{"train_examples": 295000, "crop_scale_min": 1, "vocab_size": 14, "encoder_isotropic": true, "encoder_norm": "layernorm", "encoder_mlp_ratio": 2.67, "encoder_width": 384, "encoder_kernel_size": 7, "text_encoder_inner_norm": false, "text_encoder_num_experts": 8, "text_encoder_positions": "learned", "beta1": 0.8, "max_grad_norm": 5.0, "final_lr_fraction": 0, "weight_decay": 0.2}
Rows from block 2 of the image encoder, named by matrix and row number. Rows with one number belong to one neuron. Each number is 128 + 24 x the weight over its row's rms, rounded and kept within 0 to 255. All counts start at 0. Numbers have three digits each. After the name is the row's rms in percent of the matrix's.
# gate: MLP gate (encoder.blocks.2.mlp.gate.weight, 1024x384), inputs 0-191
# fc1: MLP up (encoder.blocks.2.mlp.fc1.weight, 1024x384), inputs 0-191
# fc2: MLP down (encoder.blocks.2.mlp.fc2.weight, 384x1024, transposed), outputs 0-191
gate.569 104:135140087104141136133138139147127106104119136150163099160128122169102121159109116138116140152158084117114147143105096133125129124167165105122132114102096108105124156127111114124109084125122163132183075106135145150104137089126127133172124155127140134119112106135115135101135155156160143133134149099072106112141126172132113178131151081184090136175147124094126114116137084092104133162134101075134148167164153158132106126103135117091164098135161123121120130127113145140128154181131169169090204141136134094138163167139112150095149163134153141140133120120101164149153129156170120105
fc1.569 102:141121123123182117102130134141131135139140125127114109092142086096106132132118193139145134071116146128123147125109130060156125129112160136147097143152171162148120178146129143159084122125143112135132103150100114158155087167150128155123107108121092136116083104136139120100202176134116129140136106097116155158123135095137131125117160128092143136109119148100146142154138122165109166153149125116142109091127120089169114097147125128129150178104107108178156109112147145129173108122158137118158140150124165115104116131115143125167169095101136164131080154139140116137139130127137118136
fc2.569 102:140102086095152123111143107135165110172151136111115108078110116102126148126112175110110143116147166121101123143123118142113112144143134127123147150138168178167119134129115096108083138138094114111093143124119141108126132118108138140153102063147100088154121136160131084120134057074138136101128151126079175182143111178089132146119128128146149133123120121113152123121109109158122138120139113111119135146134138136149096079084094123069155138177106106119084150134127088124147146147162103136155165126127134121149150124136126118138145107109183068141158138141117155143119115131181146112
gate.570 098:142184150110139163139143099123133124117102145143149128102132157138106134120164146145115177149159142137155126156122123120135127159085128135101132093126102141120118145122072087139149143110108132138144113123116098113171128161101138176159146156100109116139118152166128164131157128107139130134096108128147053118106154172134138090128124112133075110128131131115150131141114126178159159131110108131125137087118144171135122114089171127106094086138144072076149094149141117108124116049131136149114136110097109141146149109122150124125136138149072162165149163147116157140112124090147145075
fc1.570 098:111124104123131092092104138127108175143126150106102095174094133129150118162143153123088107100139140147132121139134172176165149155106116115135081144128114075143139077131110132155135139154118115157166158110101130163141139120108128110130139153105145142140152131139145146175085115159160113109164095184144106114151088156148140153107165115146112127110128107100113100124161120175136147119130158109171116164124102130113145150154083165138169120145123148135119079163134104051119138138133104184116121133121117117164157132113129131076152142164099138144133108115124087152133157160131083119
fc2.570 099:102147134134122111095115122122127153149133121149098112061176117124150122118121131127141131135140115172107124137125105084142170123130113130090102145155118120102166107070129150102095125141134134129129111073174113117101125094172108176109096087104102176148136103109157152108130123092105108151089152128123145121102144129117124101102128137148128075144146118132128168112143146113131156106183104145173095151146118099145133154156112110100139139150176131126061107183181136134141137092156147148165175163145114133201157119118153119134149148146160119158135142121109132152104139113102085162
gate.571 101:174100123135152134152091128132108067122116172110138142145155160166097143113163146137099113143081082112119109116150113120093145129149161137138146140148144115137114143121115089144094122147146102145116120144133155113109085134089143134119121096201132127119145143115134171148127102100113087111165148135144098144169105146154131141071104127124115099089130132170118133118174165069082118144102125134125127142115103123151125113110100152108125123112161128129167130186149146128141103117101152142163146122151139147118140111145162110116138135130144139123130107116113117145098113114139119132
fc1.571 102:120128111078154129115120115076107109153119139106146102123105155110115152113096124132135120067136133153089126132170127111130121127134139157140141118130108146166115136142159137151091121148084122124150102133158094150120111109102151139122092105116157161099122185104145144096122133092124141099102126124136138131109140093097153140082170154138123145126110147108140126150100083118174122156136125140147098155100171151146097132071143141148123154144162117117113158104127108130148139124114166135113154137134158174150162088148118155110134146158146169138119119126115148112125153169134122169
fc2.571 102:073127109121141113149142108131041129118137148122098113126140107117131090083078091166162127093113120108158153098154107108135148152140099144114133118149153124119185118110127153117150146125093195100121144126124160144128171143161124091132144132104123124134141153127082138109140137105149124158149121168123146185145119125133125137134171128107144109048103100119122141148140126124130094118125095135114118130151150148087138084128163146134107147114145159106150150130128106119102099095131165127094122140127141101142184093104113168132126113166117115086093145121138146175170119129088137141
gate.572 104:114061138075146138126116182143134069099097145130136153104116138134136147163150143125113124137164147156113143135096133064071140133166089099134136112129086115137142146150138146159109186135108180086144122169116130172135156160140100131184089124126127084120089150161148169101138131143131110105115154147168083131104140155108141145122138125099148101130155134123101119129154121142107107120054120101125122109147155139103125142077137154123142119136117134120119144110135124141125167138125111142169157137136118118128123128099146137129123137131105169135118142140112136092105152126194117141
fc1.572 104:158174146116109105118109133101111175180145125129147099134181120119128134136126119144122099153136122111138114143119171112117094127119157080166117147130124124110126136154153089094144119158085097168065181136185124114149165141107167120133133135110099102174157121150128117114122117127135143125123120127078134126091114180111139160169128156115114196139114134108148135160123121144123101102124167155125098095097176141089106130115143136094145138100112158113153130114134141152154132132123097170079152089153114143132112136122098105161120120117109105088131131143135099092136142116082153083
fc2.572 103:122119099100120101102075126143149162151163094090116141171094132136154099144119120143119168169096142107132134128102115132145127123122153153143134140090121095140154110127141155097170147115142132098112097166109087159144158156144144164136127143160157126134104140107096109085163167117153106104148146140099153115133098144153098069115153090082119185121130131145190148130077146142107120113098130145136126074123134148156156132131164114111110180139081098078181120113117125158130105093142158155088109115106126107120130149147150100135090097162157128097145150145095118165156105156136134119
gate.573 103:121169134141115124147158138170106104151132100118148099081112144177107080123168094106128109147099122132152134109140138136122135159115104208150107138101158095158149112126126154115122094127132157136117113137075165140128144099106099117161158111130159106112155119132096103130093160119131137140118120109113141124112132139130142114154135118146159134139133127116128159116133107104135129124123114125137100143129137148088132079141112146121143110130090151109158180142110106188119113134117143152100159153115127122074172138166147083098122121146121159102100167121173129136128170171106172101
fc1.573 103:153138105166147125111126121183117160120128179125119134060105107111125133111110099120160085120074129130145105164110110149079159135128118137144173117119186144131132130097173130151146072137106159105151134149072078099134159157114127135125074104157173121165105119104073138105095171155148132145124118139181141127126121133158098117089146143126169151125124136139117150137145139135159076105119123153107121123101159115164154112125125128090105138122092130145129135115117140090201082153100097110176127130116118134126158145145163142148104148155108106088124133129181127129118139158117130162
fc2.573 104:147150086124129125103140080115135089096104112123139142133125075143141144153152096097134090143171126122124107143121118141138154067175071105143110134122105121130108116131165130162110111161136116148112137104111161141124123147102160094109140137136138182086103140128168096147139143143138132135124077085106115115136155156110135175137153083131119132128122140137098126142171118130136093151145171121137123128118157123131117100135137155109140080132125080126169135134151177136134132134122107131126122141152113158130140167140134151127121100112125089074146138125133173100133133145127119087
gate.574 105:097143125135121140121130123118143119150152175132104109132108102106089082140142168135154131109150117120126144111073144109140127137113105121090132100128129103132105146137172130119107098135113097103138127127127093178169125109098097157123156138150119116095145121111126143122106105121116105114110079107116140101100115147172108141072151136112129143131124130163114152128143158139139102134119172127150145109153140134118119158151123123143134114165123148125160098146156121143085150144141104133143125125146172113121198135140149148123175124152180129145094163151091111119085132168158092118
fc1.574 104:129138148114162121114123124136101135140189104129146107173116119146140111112132092133138106133133126153148168140153133103137118138127125122146157127149136176154112130101133134106140095145128133121157130101144111094111126118109130136096124126119097153098121137121107120140096119109157186105132080120129132121143155136137099078125096073119092110090085145137125095152132109160132093124088131140180146155073094144159131128193145112145132073107150137120132100108152169085140093144137116104090122100116100081128105099163155155090135106084151136082113153134150145095125125138117117162
fc2.574 105:153119119092109113108114140176158125111139147109111137135129150119122114123133144151112113110119182114169128121148119163140116139087127111131137104119151101137120113173107103069136155138142099185113096156130089108134107111169151130142149133121163065115160119115157129094144145105130104092130114157171132107148143134148173067139100124096142186130149151130140146084089122112152140149133103092102128099080150103158121124143147147130102194122127113114133149113111086120144131185133105156078178132085128099146175122124149129116175086139116156103120127159157152137138149132129173115
gate.575 103:104106194135160158150090114137142092077100136138152104160136125137143128121166109119134120145122136115147078141145128159103157152115089145116132098121154086131102140124110129147134108096139120149096134134157146091145143091146141110099075100142147123119126155122116122148109102129155155136122124106122097155166121105159121137157128113071128128128119096144130177123134117083133136135162131125107162181122162115094134167120123071138150141100098137101092116139104107127132119143158127142114124149203105132115141115131107140114107125152114140138120113139135085151194118098111150103
fc1.575 100:098143116124191105139129080167116142141121149077167140199141117097146115133095139095126136103131148121107108119117107117145163123151150126068121131119116131149099151140110115132141135112123122145129123126135088091108124110127101103132114142102111154172154151130121196112118144128153113133154126158147120156153132137127162106139115126131139121116093132086131112109088110140147147159161110169167064130150132132102123101108141097123140113104086129130134128092162146119131158099121121172097118120129136149126101146157114098108135145112127104141103116111120141113119091098131093104
fc2.575 101:130079123135122111149120107145101148099171093157117131156064163106124139153139133113174182115079101118144131149149147116136152107096141081088113133147108116090124092155163117173139147108125099108154139123115103124136138165112115120123119100130143095138170154120155109108133110159134133123152097133083145147151108143146125128145135125089122150081125159153149137143107122114112112140121127153190113125164099105130084138169153124161147158122097155139127130131103139150125115111145083096158116158092111123091093144138140106120157128140137103133129133106131116126142120114127138148
gate.576 102:131117163140101110150110094127147128111168150097122136100146125142162089130155161141068166143109143089081131138129163148121089117158176147138117114102119156110160128116147120131127137158090085139138123131147139145112114128142116147105110128162187122142103113093157143160139135079150065129148127122107166179151151125159090133120133115116185105140099134109126098153129125132108126121158143114071127126113114140148123137127156103109129142118096118131119134158127169105148113131133161115181162170126110109158135147175145154121111154094085122138083121132092151107135111098113144129
fc1.576 102:112095126146089129142149135097125104133156132168140149122125098152101119099138152127144129109167101136148117156134129144174141125131141111129150144088139144173127114127102133151105096142141104148113149093169124130137119145145173148129124095107087147155135126116153165146106137074115137076068123128153111172132152117096156125089095133161143148141091108114120126120126073146119113152133116130119100107150118153143114141123121146152144140144170129127138091105175129126166129123101109121116073146148174088183123136111117129157096204183137136169146131128139143168125143121127117166
fc2.576 102:124153128119140139130149117144092153110125112069144129117112125111134179143161121101144176153136140156127126179145131132129153143136103122094116149139119093150124128174118125163096182163125129130109066117104154123103151161146103138150171107184157131136152152155184106129119170126112144115115093106104152099133133165139102130174099142100125145140141152146118133155079112112125116136098145160142075149141141126136107108154118117118094113115097149097115131151135113164123112125171095169078118148129115156127124116132146137136172138107098130095166134118080100126081114155170152166
gate.577 105:123081156135139091141163096096066132121104098102159146097142123150145175118090095075119149194094125159152123109154140109107130112131112101125126134119123097136150115118145103127132152132089107120114143127123151128140147119122113126099138127105100120121149167149110111141142171151110124146108119129116128151123133082127102147148139139112125118132131099104100125163119108153101132105141115129101140078139115126138124116085111123091101130165129103131181122086159123139147123199074123155131140120159161108118117116131119119151175134166158112151139144121145132093138118119093120130
fc1.577 105:128120103134116135090130139137120135116141115126090150136119074120118154124100145137111146110124194143126149116081108149110120117119126129129128134150156187175095090132131115107128133098143136137124137109126127086124088138134141167157125080108141125119161108155141117116096125171181133095158149116149087109116134155176155117123134132129120125139136182110124140121135152103177143101095142133113078125149097114167157111145113085147207108122110119106116132144128158145135125116130153110130114133074122104101113125097149144108102089150133131118143085159109133163102085155114139167
fc2.577 104:121115150086112106153142100108140081117096116160129090138183112141143123107140104105155188095148120118126145129164177104102181191110129152127103122144099152078158094137128132093161109077126101148140132097117141145090110094105105123133111118141098152180143107151153132116114117118136130153111152112131141142103112157105121128133138114111107108108118119128130111137149119112116066107130116097132102100118131163127102146136112090111128169109120170131134097181149134140133103112120145105151129144162120166122154132083135121111169106083130133189138133125107120135145114087125144156
gate.578 096:120141090167115152109113110133124129129162105122124120089115135142149147161148119168097119110087145153147162110126145114136134113133144173156120137117103146157131120142101107090190191130146108118147130121165110120098097135092098135086134099081140113137174142076173137122130136156151127127143135085101119132115148142100101120050131149097127136174091136095148133124107133116103142152142109132174126102132114087122147098156109097155149112140086119113131103110119136128114141116149155140095155145128115135162138112063144130132142151111125166119102133087158099142171098119117082125
fc1.578 097:109099142115127178108129137137156146115131158136125168099101122132161122152080145127122131080139136152129087112107108113159122137161109123112105084141145192068130127123167153109134094112066147095121148115111141152159101132106145095124120149132119135177155142125129105104153115154108111147120143121142124168117082090130163138124138147111162138103136131137122179133161151126127129133148105159133111121133136127091152135143134122143105143129102130122072142143112096134165126152135135136151128128112160112128161169116132121094085120155112100099081171102097111138169108113115134134
fc2.578 097:129098165167152157139134114127118127081138147118116136167087047103113125123075133143174165081119157141108141114122144113094142115128147120135162181090093156121136108177126136104133144105121133137123159157126144121111153149139098137140131114148137176131112169108132129122188131152130147119124141119119111125091120098095120087160140117135118110140139162128146097110158153149141114119101152104191172125103151123111146115112107099167139131120111132129137139128108130162088128121133155111138128164147107140095166113138134125132149135158117153125137111131143139098154086118127124132
gate.579 099:147078129109104092125106132140114125125132135088131140084151129117106111141119099093140121153120141142067082125128173116152133135132091145152116122086136182127120112147125120171160094096090138111126114129135121112123175142088133158179144122133140125142094122103130139124132137077086139112137166097177105127122136107136099112165154129142156152128104175145133149079125090188122117113143104113145156132141097127133152143143142136112133132133121133113164138110148143150137162109146122166142170113106118153096149139143169101139128125135142119152129147107077139099122102140153118105
fc1.579 099:143142124134161135121136167106144133110101118176132116106162127106171122098114072107135139097097140134115136123116102115110110105105167146167134110142115106154117118096155111113168097126119101138175167122141113099124162155119089113126151111095074106124176090137153145136138125119091129093130105155111133106125118150144138119108143106100151119181128111114086148108132146124121108119141125121124091111142156062159124121073148138091140105116119109131144165134105113117133095110132116125097182151098142136161106162085101146139128151124176143164121124091126131126117148127132087140
fc2.579 099:122155131132119176098082147087172129141109129142146113097133117091113103103115121094120148151114131112124116175136114162143196106109086140141137116158080114112121113121149151161134083124172091113116152107140135143139128121123147095149120131156151145172125173103125136129108157141114142123130119121115128136135130138183123131140092108110191120111129084167142141164099123152141150083113130185109160112160146117179104148123086102110131140141132110096136175122123134135134123107138186141116135125167125079155141135125076132155115150144120185120097124138092108122127147159112140156
gate.580 095:117086091120138131102131179149092112115128121132107137139169156137130133155140144126129170105104083145092147157097133080089136114112138142127087151121152124184105132118132126071131097089145156135120121122170121118147116141112117106128084138121127139131112127098100168126114120112204096148136094129127120114157118126128128125117170168120141131171145134140115137115149162110159124116096111133139108161134117121160100168122139099154150135120168109114093108120126113109143103170094131139141172124098075151092153173071133128149109098124127160174168152140146153131156102140153147077
fc1.580 095:111117171152119128131087130160110108125117059096133110127090085124123079174093091132142130157126127165082128149080138119126149137063085147144140141098157132145152096093141140134135112170084141140188105129129126159114153147111103124112117100133110158097094136131115125143134111113164154137191139131157101149146125121121131153141116125149172124122159138121152146090161130155149119136074108124115105114147101170162122157171138127133088103128126137116135117115136097125135153098148088125145074158129135098113101115133119123120105106133058103141127166120148126121126142126109121175
fc2.580 095:161139156134134128105149096159159097144170116163145125082122140133097099095126097100122103149127164168122132124123112125083143120094148101108122108137127104109162133128145125118136166155114126142129130112137103132135100108147153128098168148154105117159123113122089127135142168160131144121126102146122141108145150127153103131072100146133121115126109126157109111125156114139116151161158086128124126128122092113143086126090122126124127115129103167122155113098120150099127129152135096139131135123144092102197099114123143091158079132142158195132125099099151119131124100118126118158
gate.581 097:168159125171121136152101130159123107107098156125122117152120131122140103106109130083121109151097146142101132110102148129122159100148130173129109109155103144122124105173137168177135177150119069075146159131128142128103156092115147135111130194108119136123143153124124144136105122153151147111156111098136117101128137093186124114106166110094132153118144120135148119076133123117090134116139110122150116089112139077150130102108153120104151158095131131120109089152118091098149098111126133129085163118093136138158120087099119116155118127093158100089140131155137157117134137124133157083
fc1.581 097:101149134096103120111109175154142151156110134137107080129102125159111112141118154129131107119110108137113101151104067091113120136096082137132117111160137100090163160143158114122184105159105139134109118153149087121109129149142164140092100166108134134122157119121151108104105138137142139159118126120104119123094117135136159054119139152109131176137134158132120075094153127171100125114145154125106133158105071120117134138124142129155088145144143125131144128115133121170107177136116098114135118124137152079136087142152121135137102151141129105145128113139157148136173143121110111138
fc2.581 097:130106155133114113143110126137144159114148173119134144107145081190124134110064118129146152150148108112157154150105109155104100114125070124143137137139117110178175095114133178106158110119112171103123131126145115105099128149126139109121148159137171142147117085099093119070163155174129104113154107094122114110110125131117123156112111150132092173109095173133117110129114152098125077127118164163118144144149117115099125088138086117087152150177105135084159140123115133131142095100166126126115120110153122143121136096133159119140122135092163137103081172101086136117141068140108118095
gate.582 103:131087130138154128146166087123183091124153099097160119077139144128186146115155131100135131125160125118172133122118149110130121103133100153086165117130139135153089140117114103096120151158084101123114104155111116162152120154121141104124128174151119113140132115125096150110170138128121157147091155137097123149158147160098127160151138141160153110099133148114135174153119126144104126143098157169137089137141123157057125137138163136122127114115108143101145116119137157098140124127120105132112132081117127113103114092177168146126135143158150130096116149126128150101124127131132148094
fc1.582 105:084111139150139146118160069141158088132115119149146120114122127139152160122126118091173139138109175158170155087135124106110099116084150128137162128143110131150113114159101068114112104122159097117098097130168129101080108145125151089114135080160121129115169128105127120118133127141109108114103123132145133116131152130091107137161118151126089111153097074122127109110112104098091167122143129129123144158120122145101135155095117094098161126153110105114113128112162139174133099152149133136099129131140106170128138097137135165144130162111115116146123095137138124148136156138158113149
fc2.582 107:176132160138120109085116156109126115123097102123122117148155175120140119128132118114152163130147099110153153120141136144111159151166114153143143125080106160107174137155164096089130124128108144113174150131148122142136136127158140101134138152131116117105120117094139100153158148061122120155137089085166210116176144117127161086099120106114142128145165124125143193128124130139128122120112124134125100115154115137121127158080136138154125126114146111135108111142133118140143132115142096127133156105136125154113138130160137126076115154136152143156130087133107141132136104134124143158
gate.583 104:135130120122073106133139146148142124149071153147108136166135083149093151149116115106120129141117114140124174104133125111168119091123102141165119102143122157143087142149155121136201134130114103132147156131158148131112123089136152129077157126110127096129139148112122152097122117128152090104140135146138139101149081109152099111066177167153113127149093134107154080148128092123089096136149142149089160116130145114138093120079114113172119133169113163161118157096147171145088115162139079126134148127098130114145102156161143133151083146124114123117110129094148146131123116159097129100
fc1.583 101:085163153115150103123127096169148133135130131113198123110129147122125103122082160176156119152132124079097123138147102170104115125190134153130152113109168113125105161096145135108115110180127162134114064141130125146181153131091129139113113157126105128124092125117152120162142134097137132113102144153122154137111159127121148115133106115118101123111119116134137142134084103115114104127122107106129117138077114150161145171163159102090144138132138120130135093130130094149145147118144138113150176143125145130117147119144117133121114127130107115139135132155157154128147136116108137141
fc2.583 102:082129097130156160109111110088112137132158136138140140127151119149139133089178107132142109152145129125130138108155151156131088133132134122108104125076139112087148158144074145148161139141102105154133135125181168124120176151126112126098124135171140148119145122149133122106131155170166106126158143112118101132133145104157125110109141136126124095119104127143128150132086095150143144084128149154113140097121123105135158116132116137127117118064127107173105133129168096142098133130170141083139151132139149120080147122148107122128163169124111133105143157104118091138154138140127148131
gate.584 093:143096144142111168168141175160131130165142107149122159118144076111090120128117140107153092106152146089153094142125131110067161161171143128136136123109141143131126145113166164147107144156110087077164098102117101137175108135111141136135143095145199122041112127122131175141098148161126123138108169114161125121116121122133152094117122170127149144150148110119129103135142150076157161153153176137118138139128135130104137137129128135153155076125177116148186160119135120134158134113139103115149120131135157128095152136166124144142124138139107125157161122101166153148156126120088157111
fc1.584 093:116144132101144121131116147126142155135105159133152091157130156128127126166086122155120142115117151108133135134104112111135124094152078129138132162131116104152105080107109127162113123138153062110126130142135134124161149112105106082129132100146098133127176146124180154115121109142124125141142138182126159134107166131100121103151124105107127162103103108127123157119095139120130128155128142139104110136103144140122105157161125186148142172114156129137114148144120105091163130127118101156187114094120173116141090182152146121120110159111127101143145098122120173106092156121088143108
fc2.584 091:156152144147133126153127116134144165150105114081113136099095138153109118108116145059108113150118125111127151141120150151104128110142099103117143140186121108141131123082121128131126107128095143105095103090147132136116113086113094164100151133129128155091130081101134073156138125135087139119146145144131151126106153162105130108116105128177094153158142139127104168058103160107119143108147128127155113143129130092103131124128101114156158104114123143139098137143109165115098119140129148099154160126100107129113144144103111085156127128095116164124139149144096103128092142149140152120
gate.585 095:153138151109095128112114125120113119105145144145085093166171069159138139099141090158154072100074101109139144170125134151116150146133115117153111115155138121113140152147148117125069135149099111126160145153122109163095137135133126099111130134124135155139149124122083107171132133139133145127116135132138154157089117114110175162121127080081125089156148120142073125146164134131122154117128141141121126140148135115094099174093101142155094135124106141159170126131174173161153105140122108111094124145116132161155078133153134109103130112116154125091147158090134118106150143118174150136
fc1.585 099:156120143095111110130157112120119102091166146104146085148104133099131140164130155133102130125135133099142151136108158136131154127138109101143082135126109130138118157180131136148139141139129119166098111115131115124116129161134116107116170164154154118161088161080099116129092140109170135103102074144129118121110144143113141181130148083117139085150153136127094139100121138186127111128101156133126126115119109083133113137095208129107173104093158138104126115140125146140120124157169161137135123155165125145130133125095177140150124102152127123176116144109124112141115153080162103109
fc2.585 099:124128147142142124174132121143156151152156107153168111148141116158137113097135186107129156131096106150103124107124077173147114109134156143150137100103135146145171128139138130100163114125132101120131164112138141087118117116152164094135074110141176101184129111103129165102140124083116155155132140119138155153090096100150146199153118125146138126142090102125148091140114112126140140135069137098125149134096122132156112124073099134094118089124161120152134139139121147125136098116105145112105165075113126100128142119110131095126084104153136153120076111168130133089164127105113159134
gate.586 101:136129174115108109114103132115089124141139132109124116114109162102111136156138163141088129119126119108158102115136102147160103167155173124105137139177099112120122109117075132149124120118129113162186163144125116105078139101166105115141119131130162136126110120150111141130122140119110180112164120173134088127166153114157130106092103169154144110135097117101156124138105138143093135152102141109158112127175091105177131124131076079148146150147097122148125119080123137115159108151081133128104130140089170133117140154141169167139170158132119122106097111106096160157127128134115135127
fc1.586 099:115103116097124134123143158110170144108133082169181111120160107150129137103159140111141118115133134130147112133139154143094128096102146150164145097087123105130130127158152100102131102155102152131146114174119117171125134161116109110111131094116096121123136114107105112131161126087126116125122087110096125114149121134126164135139068121142072102144105095132111124148122116123146120139159105091113105147112178179131157102119133126133146142112108149094105124175114114153086116087177106134158098178146084125176153110098109120140085144148155169139162126128117107115139136175111181136
fc2.586 101:135126122158096089115153148123155176136123124105104084119111153098173118160169150144115123139095095110143104105127090113133171130123120181167161137110147105113140127182119107116164126144166126133140115131121125093129150139116149145136146132182158063132078147124114155088158141161124097125123156160103136135102113118117109122145146124133107117149096099136159121127118151137197130153116168141128157125143157088108142108166144141141117127155113128132130139096088104121107088147156107166156125177109111137093121144143125157110096063107120094111134129152141151071127107135151130122
gate.587 102:072130166102115127136116136155146086148121162155130135153167109125124154130139106134107126159126129114100138130096184131116174071169150114157140111145172134134162140109140132131184132129139158141120110069124124099180079130134101133098104119128112104061148114112115159123126126127098114144143135136110147174151124102127093108107168118157130106104144140133084121109128116127163150129100136126133147102136083110150171119101114185115108157098134107091126124139145125125108114108118107130154113114093147143136139120140111143128148143129094137182105157125094097087159097151146096121
fc1.587 102:122144143164114137106173110073135158116139149111144150134129115163090131108133152136087120160127103179102156128080125083110155173112122082088119152133124149116155095153144126131131109164135115105120127169075096138120116134090119113112162096158103105137159142117101108115101131138133121142110113127150147110128166129133146155147115148141129152124121106170133130074151135106076100145125102114129102133097124072078147153120153114142166170160171163119144103181157108097139094137144097122135098115176111134141143161110157165166147148129138157162134132080116129106115112147108180135
fc2.587 101:110135098077134109135134064091139113139113111087091138123105111118082129146092139172163130132102139145118144124135117128086095074103133134097145082155110102092135143131134128124158113125088154119131162163148118131075103160121134100136128123151176108141154141110157119116141135102138124111107145098121135102153127116132145149091084115142124131072102133112106154135135097160126097088134133076142148110152134164141111148157123127140110121104138072136106118083165092135153150159088156114119141135136131122153132113151094088105157118111124160126122118056113155132162132171110132096
gate.588 105:134119119167123130106098109107115167115114098173096166158149162122134142179154097139155120081089151103152180117111195140118135122127131121140097143103151122150134152112125131114179153114081123126122116120137123083123129179109156116124164106162133140122172116050091116137145115099133144175162182133104132127145174115147090093143118144144087144098139143159135150128147099143113138058132099112127108113162084107118106096121126129154098130145158084139153148144145132124149077135123149156113136090092153094119126164114107124126155091142109111117155151154114160130119165135114104099
fc1.588 103:182139101107112138118113106150116128182082134140143072117100107156123100105116100140143106117135124135093101160122094148154105110140130130085151119103110119127095137152086137131115120120123170128151135113135156091157143118149072153086125143106078152093118153134165082175161157116133156147086102128123147130164146135115122114140139141158133143123110130133098125115104144086177100143171124144111133124126139123097099142158156123087120105101113130135144132108112142090079151111153147167122122165144137107160160101117115141155103138131136140139144155099113096109137133127123117140
fc2.588 102:168131138122137116110120082117127104152107099118107100146160123130124110118140084127087135123134132099107132089132123162156132137135112136093152084108141144133128142103102179135149076126118138161121162132162100141115109144144154114175149107116156088147144100111136141156103159122116130137153106133122111137104159143148119153165118140102153175111158118166131154143130134149111140154131132163106145151143165106155148129184099089074118126135166100140169141132153153152129113087099108112147117114139140141122152130101133159134123140123147124161099117153148152144125141100161172133
gate.589 098:142178162137148081089116136116139078111145126138118172113138122113105084118102121127132118138134091116115114119085121134100132184144131104114101124138151097113144121116142120115141145135141115114103161118126123111059110129116132134123154142132131182132136108074149104104108161182122126117169187127135154162113117168141124123111142142113100132125101141154147111139155118130098124162148151136134126173131110137117122157081152150148124149138172106136136152140165133144177092178138110153095154142148143114118121147181102130141105102154136143073094115181060103129141167164094108116
fc1.589 101:144128144137100124118111102112085153168118102134129133117166120111140147122142109121126127155175118179128145097134141123127142122147144125123095146099136126119156094108084115146099125157143122171121144141127117100085115148106089125134151168152161105154134191139137140111139115114151128121134126102133142128158152059143079164098166143103138137155128181093145090122121093103112152124116146133118101093114088133118090085127149087145140141113091151129092156073118115120130163096126122094166128105094131119145126090100113154096123133105123159129140116088146107142134109091105163114
fc2.589 098:087131168129133123135093115114112130113132142116123113114122093131125123142136144104130154152118171118124154144145157124141149109121095125087147142162102101123116102124157151096102132151133113132123139091113150122120120142143118129101114163113114115127101133114110183135182115137146117152150085151180108145150178131123101110108139117102145121119119116138150145068176123124101098116129100100148115159081143112092150129130086138085125099159145127106131123150113199122143162130140098115095179093120105172119115134137118134127137100133174115156158068111123186147144178119109125123
gate.590 098:141146140117080089087094137125095098098154153101062152109096163152147117165168146113150130140166124105126152128153087129129129117151077145134121137176083105141132110128126108122121141128152119149134131146081126121105125135063141138140127128095142177184100122101125136139116099112146118108098092075073117113135128127151102122104153109117160167137133131140082170159135180102133137097121104171161130146128115154114131098101111081142179153146138097191153127122132143099161092089127155172141166126130106153098124106168128158101144118122128111119130135165151104126069142145135158120
fc1.590 099:119106097140124120127154135079090151127105078117133131137112097110110109158121152126120109119113109181157180111121145123057125124127103113108144088085135118153175127136093115134140092129106095137106095133142129071106153154118137138129148167154127098129138137149144120129129099126160168126135151088158143150109127144153121126105146180128118117139132065140107153101147126109118103116130084116117103157117135118102161142186097119134112160191116111149181138137127190150142128142111118112115129091126161147120121084117172159149150144172113133104116128130163079123093143124131129087
fc2.590 097:121139124128112159151116132160133137170147094124123155169090116119133117173126146134145163127112118189102093097130176117171110148152083115157094084107141161107141125126152113114135134119125156134136098157098099084117086072135119089140117119149122150170119160112103126084109109117150148102110137141147185105139088127129177110080106103132117149152094109121117106085112167121139123092144092127137100130092136085167093165101094149130144107109087150142130186084125133154118101146118118128095102129132132104112080155193098119134147112126108118151114159107147092179138137136168102077
gate.591 106:149156108131143139176132146097173106168132147114140105116140136097089125151099100142129127149129104132125153126099114153107111123146124151110104142129164121102130107151119140111136138127110109114189129093117161089124146120125079116149138141154129129113105113099118138168113102140134160097146169123135132097128130143123115126136113111132105120166132128139162111179113108126111151155156147135148123128150132158133114141115134118155166139120105108156127127137113115145168069147109085152078094076165131108153102144142176090160135105121136129111186082147097131146110109123133113132
fc1.591 104:150112166120121140138126162148117112128095139098143140135152110124110106118168137127109124122125140121110165124104100164078101107160132114107102145061108122142112152095128174182124093144125144150158098090131075137141109125154135120115152161091105109116151181124125145117084151132154128146120141091134175138118096088095108139126154142140180107099128099131114145091116113156129121139126119124167087177163116112102163111152117149108169127153073123147127107107084113167111121138119099059100134159117160120098154141170128119163134154136152137139121115175126113110131168095143132133
fc2.591 105:100154153098146125125102128093130137141131123167097144136160103151164123085149117132155075131138135144150113112157115154084113137145103151110123124096122168118111133064126123168129144125105136095130143094163126119159145101144097130096120167115155122103080105124107074163110120137151126148124115163167115105127136142140116188098081107156119160098142131122137118140117137140145155125125109117057117142134164130117089097071091128093159123132093144141135114157143140089142170117145137102138138121126152109142105133125140122134139130132105117158142131102142076157108163130108135104